config.toml
train_examples = 48750
crop_scale_min = 0.8
encoder_activation = "silu"
encoder_depths = [3, 3, 3, 3]
decoder_norm = "batchnorm"
decoder_attention = true
targets = "nearness"
optimizer = "muon"
muon_scale = "match_rms_adamw"
learning_rate = 0.0016
adamw_lr_other_params = 0.0013
batch_size = 256
warmup_steps = 90
adamw_weight_decay_other_params = 0.01
Rows from block 3 of the encoder of a small model that predicts nearness at each pixel, named by matrix and row number. Rows with one number belong to one channel. Each number is 128 + 24 x the weight over its row's rms, rounded and kept within 0 to 255. All counts start at 0. After the name is the row's rms in percent of the matrix's.
After each channel's rows are labels from the 100 images, of 14848, where the channel reaches its highest value: "peak on" is the class under the peak. Only what is clearly more common there than usual is listed. The data: renderings of 100 made-up gadgets, each built of a few solids, in any pose. In brackets: how many of the 100.
# p10: first pointwise conv (encoder.blocks.3.p1.0.weight, 160x160x1x1), inputs 0-159
# p20: second pointwise conv (encoder.blocks.3.p2.0.weight, 160x160x1x1, transposed), outputs 0-159

p10.114 101 [143 147 101 102 100 111 134 105 102  82 181  91 163  81 105 165 171 151 153 118 166 150 143 103 110 153 147 114 135  97 148 104 107 127 137 134  93  69 123 113 136 154 150 160 162 126 154 132 114  92 101 124 122 100 114 115 124 107 154 154  90 136 129 119 102 169 106  89 103  90 131 132 112 118 142 101 162 131 169 137  83 132 104 122  96 156 144 103  89 164  93 134 128 143 103 146 143 111 130 104 108 142 137 137 137  95 173 102 153 151 102  98 106 128 141 110 114 137 107 113 155 117 150 163 150 126 137 127 181  88 109 147 131 121 135 118  97 155 130 129 109 100 120 125 120 125  98  86 131 103 103 111  96 102  99 147 136 132 112 136]
p20.114 084 [139 141 127 119  89 117 140 147 199 131 140 126 125 127 142 153 167 104 167 129 122 131 154 141 155 112 177 126 129 103 119 134 165 109 105 112 121 139 152 163  99 137  93 141 118 155 121 102 169 148 144  79 135 113 125 115 150 105 129 144 122 107 118 122 107  89  88 140  80  99 108 163 149 152 125 106  98 139 109 104 160 118 166 108 134 150 162 140 174 133 116 131  87  98 120 149 123 107 145  80  93 142 154 115 156 118 172 120 172 117 114 116  88 124 125 115 116 131  98 144 151 101 119 125 114 113 119 104 185 154 118 106 137 135 148  90 136 142 142 135 135  94  97 139 159 119  93 146 160 137 113  97 123 177  88 132 142 108 172 151]
peak on: main colour (35); second colour (34)

p10.77 099 [164 158 158 125 165 158  98 107 108 123 137 124 154 129 126 207  96 188 116  99  93 157 121 102 149 130 113 158 113 149 140 104 147 164 136 114 115 129  90 132 133 186 117 165 124 122 140 110 134  92 121 108 139 155  90 123 132 167 132 145 129  91 166 146 122 125 142 142 113 150  78 174 126  96 109 100  94  69 135  82 107  93 103 190 149 137 123 126 120 153 135 167 136 141 117 102 125  93 137 108 129 101 133  86 128  98  99 133 122 120 105 104 138 120 148 112 145 153 111 103 167 185 126 157 122 138 140 119 151 112 142 128 122 116 143 128 154 133 105 119 128 129 105 151 117 113 100 108 122 151 127 128 138 101 112 121 103 124 150 141]
p20.77 089 [141 132 166 110 155 125 113 151 102 102 121 165 119 104 122 145 143 107 120  98 152 124 164 113 108  93 179 121 131 129 129 128 128 116 149 113 177 127 131 116 144 116 106 148 140 142 114 122 169 144 121 130  97  94 119 116 104 112 140 119  70 145 175 139 113 148 141 110 100 106 141 109 153 127 108 166  71 107 110 139 137 114 115 123 137 120 122 122  77  84  93 125 148 186 111 150 109 153 127 153 114 137  82 136 166 155 100 141 118  70  77 137 173 150 140 154 115 186  99 152 152 129 161 101 118 113 131 143 134 147 158 129 119  95  85 112 110 134 102 127 120 114 109 108 143 109  92 121 143 154 134 113 149 152 142 167 149 110 103  88]
peak on: main colour (68); second colour (32)

p10.134 102 [166 116 156 161 130 149 147  93 122 145  85 108 125 105 134 133 148 103 114 142 152 177 117 104 114 137 128 136 103 159  94  65 157 141 141 156  74 134 157 119 128 137 129 129 135 138 119  87 147 111 147 121 130 114  96 144 114  85 101 132 140 116 142 146 136 106 115 114 112 123 139 142 157 139 126 144 115 113 113  79 151 131 110 115 148 183 143 142  94 137 140 117 154 145 107 102 138 148 111 182 142 136  90  67 130  86 122 106 121 174 106 124 143 154 158 111 147 137  63 130 106 103 165 134 147 131 154 128 125 111 121 130 120 136  91 110 136 136 121  73 111  57 127 120 124 108 111  98 142 173 113 142 104 151 106 107 140 158 144 150]
p20.134 099 [141 114 121 121 196 197 164 174 144 111 125 129 117 115 149 134 122 121 171 129 175 152 174 159 128 132 139 143 102 133 143 121 146 114 131 181 139 151 136 114 157 114 140  86  95 177 128 164 123  71 169 116 134 137 138 155 145 129 161 119 201 120 150 139 171 118 140 109 140 108 113 133  79 162 135 134 107 143 134 172 131 111 151 133 157 126 119 124 145  83 121 147 120 129 129 161 143 131 107 152 142 139  89 161 143 153 130 121 128 141 158 160 130 127 129 161 147  80 119 181 144 145 142 114 136 155 171 124 157 142 135 156 126 131 161 122 123 127 104 142 142 134 143 121 138 131 160 100 135  84 153 148 138 134 138 133 113 151 118 117]
peak on: main colour (31)

p10.52 100 [108 126 144 114  84 189 144 145 118 126 104  75 110 133 121 192 113 127 154 126 118 140  81 110 160 158 127 131 185 140 144  89 136 157 107 116 119 102 136 115 122 124 138 187 117 120  95 126 120 110 152 144 134 126 119  76 158 122 137 109 122 158 140 118 110  82  95 133 102 119 107 108 113 142 160 120 117 127 125 154 115 165 107 139 113 113 114 132 138 112 164 110 146 124 194 106  99 139 138 116 170 147 123 106 142 120  74 111 131 122 148 143 116 147 123  95 139 125  80 128 164 141 159 161 158  94 114 147 142 141  98  80 130 152 131 110  84 149 137 104 132 108  90 145 138 129  84 128 144  85 139 116 121 143 132 164 102 113 115 137]
p20.52 108 [125 117  73 140 123 134 115 116 133 165  93 147 176 141  99 118 154 113  89 132 144 126 153 119 104 137 110 160 116 136  95 156 150 104 148  81 104 119 124 118 153 105 120 115 159 119 128  93  60  92 153 131 109 162 115 160 127 136 101 129 113 121 148  96 134 123 125 154 110 121 123 135 176 146 136 131 152 128 142 132 117 130 176 129  93  79 128 144 135 154 144 167 133  77 110 127 133 152 127 146 122 143  95 155 135  84 125 135 117 113 114 141  94 117 120 160 125 129 101 151 102 114 102  85 112 109 128 143  82 115  94 140 126  89 142 130 135  61 141 116 126 150 146 139 139 159  64 145 158 100 158 160 128 155 129 111 180 145 137 111]
peak on: main colour (70); second colour (30)

p10.3 097 [147 147 137 130 118  87 124 119 118 102 136 133 150  93 165  99  85 157 139 116 121 143 128 134 124 103  96 126 110 128 125 124  95 156 140  76 171 154 160 124 116 142  89 109 148  83 110 127 117 134 112 154 119 175 107 134 126 129 128 143 153 167 123 126 127 120 113 178 130 143  90 156 167 122 141 138  89 173 126 130 138 134 125 108 188 104 160 117 161 149 108 154 138 159 154 116 154 125 138 127 147 166 175 143 145 109 100 131 125 165 140 122 120 157 111 147  99 129 131 127 133 127 143 173 178  90 170 136 140 132 142 127  86 130 122 102  84 141 175 107 107 170 130 121 181 133 125 106 180 168 120 119 140 132 168 145 144 135 132 108]
p20.3 088 [124 108 113 116 135 136 107 118 116 115 145 137 132 128 102 125 132 157 146 134  94 166 147 121 175 152 102 125 121 137 135 120  81 115  98 114 161 130 111 131 152  96  99 140 155 149 154 120  94 115 102 107 144 123  95 113 172 129 121 124 150 135 117 144  83 139 117 115 135  87 109 136 102 137  95 198 122 121 160 130 122 142 151 124 143 102 120 121 151 106 172 151 130  88  94 115 161 115  99 154 154 145 161 131 152  80 167 152 130 143 140 136 118  52 161  81  96 130 122 146 147 131 126 198 106 125 101 105  85 150  95 151 135 153 105 155 125 130 146  94 137 109 123 134 125 152 170 140 152 111 155 103 131  91 161 154 122 110 104 138]
peak on: second colour (48); main colour (48)

p10.45 093 [139  81  98 146 134 110 157 174 142 136 134 134 125 115 119 120 152 167 122 176 180  99 139 113 118 158 127 129 111 171  87  85 134 153 111  93 112 110 165 108 108 139 133 156 147 141  93 110 129 102  98 155  96  90  91 159 121  96 102 143 175 145 140 121 141  90  99 129 124 136  78 157 150 125  89 154 148 133 139  88 121 142  87 139 137 129 155 136 168 116 136 148 110 135 122 130 142  91 111 151 171 138 123 107  84 143 143 104 132 188 139 148 144  93 158 108 134 101  94 166  82 121 125 150 159 162 149 131 118 116  90 113 108  90 108  95 144 148 124 108 123 120 142 132 153 141 122 142 161 112 139 140 128 144 142 117 145 124 131 136]
p20.45 101 [131 121 125 105 149 131 156 166  83 116 151 133  99  80 115 121 141 102 153 105 150  96  97 134 111 165  88 109 146 149 115 141 190 113 140 108 114 149 118 154 156 138 131 139 124 115 152  87 124 137 179 115 139 111 140 102 143 114 157 179 122 162 144 115 107 111 111  78 179 116  93  94 144 115 154 134 109 126  80 131 134 103 120 131 133 101 135 140 112 125 100 113 120 124 169 131 123 133 169 151 170 118 122 171 109 119 133 107  81 124 119 105 108 113  65 110  85 115 126  84 127 134 101 151 149 164 128  99 152 149 115 127 159 113 182 103 108 134 105  98 131 108 103 135 146 127 154 156 129 135 144 141  92 144 133 150  99 127 126  96]
peak on: main colour (60); second colour (40)

p10.60 101 [166 135 122 125 105 110 114  97 148 107 129 130 113 150 140 142 140 149  93 158 159 127 110 158 158 151 167 156 118 126 132 156 104 140 112 115 114 115 187 120 141 147 138 112 138 120 118 121 148 115 135 123 129 130 126 122 164 169 150 144 159 116  88 104 116 126 137 182 113 128 183 174 133 135 154 142 123 147 108 107 145 123  86 183 106 105 137 123 137 167 139 126 122 107 101 160 125 129 145 129 137 151 152 112 126 114 121 118 101 170 163 103 115 189 138 173 118 154 169 102 135 128 162 133 130 137 126 151 121 158 137 101 155 126 164  97 159 145 195 101  94 170 126 156 134 123 123 143  92 113  80 144  75 135 142 160  94 150 130 137]
p20.60 097 [151 153 125 103 132  98 134 136 119 134 115 146 122 133 160 117 121 113 117 120 123 125 139  89 173  69  99 134 123 157 130 124 105 139 126 147  99 139 147 127 127 112  66 100 142 119 156 114 150 121 147 143 138  86 120 137 136 123 137 149 151 113  93 123 110 163  99 101 145  96 142 113 144 142 127 110 136 158 148 176 141 116 139 127 119 131 151  97 163 102  95 166 168 110 169 125 142 126 138 132 104 132 105 186 147 111 147 163 155  92  91  90 125 127 123 166 180 129 183 144 139 144  84 145 109 140 131  77 169 114 110 169 160 102 123 168 128 100 120 138 120 134  70 172 101 113 113 103  94 113 114 141 151 138 145 122 123  96 130 150]
peak on: main colour (62); second colour (37)

p10.54 094 [ 81 130 150  84 120 176 130 120 110 185 132 141 116  98 141 128 108 179 146 122 124 170 168 102 130 117 123 105 137 103 112 139 164 103 143 111 125 148 157 139 117 153 118 142  93 157 122 107 133 161 116  92 152 134 141 132 112 133 106 121 138 151 136 137 147 120 166 164 152 113 112 198 180 115  91  99 142 127 108 141 169  97 116  97 193 100 106 135 120 160 101 160 138 124  99 137 178 115 146 101  73 143 133 140 160 104  98 127 136 141 123 119 134 139 140  98 124 134 145 105 105 140 109 140 107 125 118 110 136 134 103 165 137 103 150 132  84 141 109 113 149 180 171 106 102 136 107 120 128 142 124 154 130 111  99 114 123 140 150 155]
p20.54 096 [123 111 146  95 135 182 133 130 105 126 148 120 138 118 124 164 129 128 130 123 132 177 120 132 178 139 117  87 165  76 165  85 148  94 123 139 109  71 135  96 105 118 150 165  86  99 103 130 145 138 155 125 113 172 154 174 120 178  83 109 113  94 150 106 124  96  93 111 124  83 102 109 123 127 162 147  97 158 148 126 127 145 120 102 130 114 123 118 152 139 112 147 142 115  98  92 151 137 143 125 140 115 158 110 178 167 126 130  74 159 150 137 146 120 136 111 140 116 120 140 121  98  78 121 114 151 161 118 103 135 125 117 116 138 130  98 128 157 180 123 106 133 135 116 139 112 144 114 146 135 110 139 118 148 155 111 110 132  73 144]
peak on: main colour (65); second colour (35)

p10.130 094 [148 140 120 138 121 176 136 124 166  86 127 156 173 110 107 125 149 111 131 127 184 164 132  91  98 124 110 164 133 131 147 100 150 147 120 145 116 136 121 121 123 173 125 147 130 125 163 103 145 133 102  84 118 163 167 126 173 126 133 118  98 133  96 138 143 155 128 142 140  88 115 144 115 196 118 146 121  89 100  84 116 127 114 138 134 106 104 163 131 140 176 124 163 116 124 138 103 163 107 119 137 141 101 139 157 121 144 127 164 140 113 131  55 143 148 120 114 153 151 132 156 140 119 117 174 146 126 159 112 114 134 143 122 122  93 128  87 137 144 160 139 116 102  96 102 109 148 103 148 137 121  95 111 178 123 147 114 126 160 187]
p20.130 098 [149 114 107 108 118  93 168 112 125 145 136 170 122 132 124 127  97 131 108 114  78 116 116 102 152 121 145  96 128 139 119 154 147 162 119 135 190 109 124 164 107 118  85 111 124 152 159 121 123  92 134 120 141 126  95 131 151 121 166 114 114 125 169 145 141 118  90 140 121 149 105 125 140  63  81 102 117 126 119  97 139 111 139 170 135  93 104  74  90 134 138 112 105 121 142 129 109 150 134 160 108 108 123  92 132  97 148 117 186 123 101 125  75 158 126 114  97 150 108 125 115 139 140 108 122 140 163 145 143 124 123 126 118 142 158 121 150 123  91 135 124 116 139 137 129 133 140 181 196 126 134 163 124 122  58 136 145 120 129  86]
peak on: second colour (51); main colour (48)

p10.78 092 [110 133 128 140 154 151 149 162 138 116 118 124 121  60 132 126 173 115 131 115 105 166  74 161 107 119 115 131 135 195 136  86 162 124 109 128 100 149 147 125 173 138 127 141 183 100 122 131 144 145 124 118 127 123 138 119 179 123 122 157 136 106 169 160 104 171 126 137 138 118 150 104  99 115 137 154 140 160 126  99 164  99  98 163 111 156 146 146 167 121 127 108 138 163 124 140 134 110 161 106 116  88 106  98 135 131 103 134 104 128 149 118 170 128 119 159 143 116 169 129 138  98 160  88 103 103 129  90 146 115 105 163 113 106 117 139 149 133 162 102 113 140 116 167 173 151 112 152 127 160 114 118 103 134 145 158 161 115 162 128]
p20.78 101 [138 184 136  99  98 126 124 125 133 138  89 137 147 130 132 128 130 164  96 110 135 149 145  92 117 130 197 139 138 148  98 128 107 137 125 114  95 108 154 129  91 107 113 110 144 130 164 159 122 158 118 103 111 108 161 134 134  95 170  97 147 113 161 107 164 133 106 136 127 139 125 112 158 103 126 137 135 138 163 123 142 125 101 124 156  97 187 139 165 139 129  90 134 111 185 137 124 160 130 167  99 103 109 125 132 139 106 100 146 142 102 113  84  98 152 118 152 134 129 107 132 134 161 119 129 151 100 177  90 139 155 171 123 134 138 117 124 130 139  83  88  68 151  96 171 116 116 129  86 128 168 135 125 112 152 118 127 115  98  97]
peak on: main colour (51); second colour (39)

p10.72 106 [155 124 134 135 132 136 137 131 105 137 165 116 133 145 138 105 132 122 109 157 121 127 137 129 125 150 148 124 131 119 130 131 116 148 100  91 151 119 111 101 134 163  96 110 120 146 114 135  91 119  91 136 111  98 139  98 138 134 126 175 118  90 118  94 109 178 152 115 115 128  91 118 143  73 153 101 115 157 123  98 114  83 122 158 103  92 139 135 116 144 104 131 130 136 139 139 118 112 119  87 115  80  93 109 112 155 143 123 116 119  98  84 152 157  91 154 121 145 171 157 146 136 109 134 121 147 108 118 137  67  71 135 159 135 106 135 136  47 116 108 121  95 167 111 102  97 114 141  89 147 184 143 122 112 104 145 119  72 144 149]
p20.72 122 [139 145 116 139 176 144 147 133 143 142 122 138 120  82  77 114  82 100 135 115 163 125 140 132 128 121  84 106 122 114  86 128 190 120 137 123 109 117 133  87 142  94  96 167 122 122 130 137 104 107 121 108 145 120 145 178 139 119 112 121 112 153 163 105 107 141  62  97 143  86 149 103 133 128 155 124 100 108 157 165  72 145 112 127 157 153 147 138 127 137 154 167 138 132 126 128 122 103 106 103 138 142 102 171 172 110 173 126 133  88 123 147 149 118 134 157 146 181 139 162 122 133 139  54 119 132 139 108 128 183 113 129 139 137 118 124 104 105 127 123 159 134 142 133 140 145 141  87 130 127 164 134 150 142 130 159 105 116 134 119]
peak on: main colour (33)

p10.59 100 [122 103 121 126 111  94 132 128 133 155 111 130 128 102 127 139 154 156 130 150 173 167 140  97 121 121 111 130  97 134 133 138 132 151  88 131 122 115 167 132 142 100 177  98  70 132 121 105 132 137  88 144 103 163 135 143 138 117 123 176 141 121 108 110 112  99 163 148 162 143 169 116  95 139 113 155 150 112 159 107 137 116 193 121 157 117 149 167 154 112 126 115 140 136 110 100 154  99 124  99 172  90 159 124 157 100 142 117 107 176 140 159 132 100 141 160 169 128 135 110 116  97  87 100 180  83  91 133 125 118 129 122  92 146 124 101 134 111 162 157 112 127 139 143  84 121 125 136 140 124 107 147  80 145 128 120 156 109  90 142]
p20.59 096 [147  72 131 158 111 164 104 145 136 133 168 129 131 110 130 125 147 129  91 160 134 159 158 146 118  99 130 128 137 152  97 103 160 166 136 153 151 110 128 141  72 137 115 141  99  99 130 162  80 120 145  99 155 103 197 136 106 110 128 154 121 139 115 152 108 109 154 141 109 163 118 111 144 161 159 111 122 132 147 103 110 140 128 108 135 128  74 122 137 104 165 133 116  64 156 183 134 135 108  81 127 105 109 130 142 101 116 128 185 152 123 140 137 133 170 123 160 133 126  98 176 142 121 142 118 134 128 137 138 105 114 125 128 136 102 160 144 104 104 161 144 133 117 134 124 140 144 133 147 132 161 110  74 156 166 147 111 120 103 168]
peak on: main colour (51); second colour (49)

p10.36 092 [141 113  93  76 126 129 127 113 130 137 123 128 122 121  92 127 130 115 130 139 151 103 128 165 159 120 103 108  99 122 132 152 154 150  98 156 156 116 135 105 146 154 139 117 162 171 110 115 171 121 125 170 147 116 104 119 134 134 130  97 111 172 162 105 121 129 158 106 102 140 148 173 168 157 108 121 147 138 142 130 181 134 133 163 137 171 145 157 131 138 138 119 168 143  85 125 135 108 149 133 151 136 129 104  86 103 123 121 102 151 128  59 150  62 126 156 176 148 134 117  87 114 127 137 115 126 163  83 151 129 137 100 113 135  56 120 148 106 127 160 118 135 134 111 146 117 138 128 146  76 133 126 150 143  88 100 142 108 115 150]
p20.36 097 [127 167 177 135 130  72 115  97 109  97 101 167 140 136 142 110 104 130 125 137  67 104 132 126 115 131  96 130 168 125 154 120 170 114 152 109 127 165  80 119 148 132 169 140 137 137 123 153 171 122  93 137  75 123 117 147 137 149  97 117 162 143 128 131 140 143 119 132 145 118 120 154 103 140 110 114  91 182 165 173 133 133 115 175 135 167 152 105 102 134 149 130 150 151 111 125  98  91 130 114 157  97 119 124 148 123 126 148 127 138 113 103 143 123 129 146 106 126 125 156 109  99 156 112 142 141 147 143 154 113 138 113 142 139  99 165 203 171 108 129  99 102 129 129 138 128 164 148 141 133 159 103 145 158 178 146 148 157 122 110]
peak on: main colour (73); second colour (27)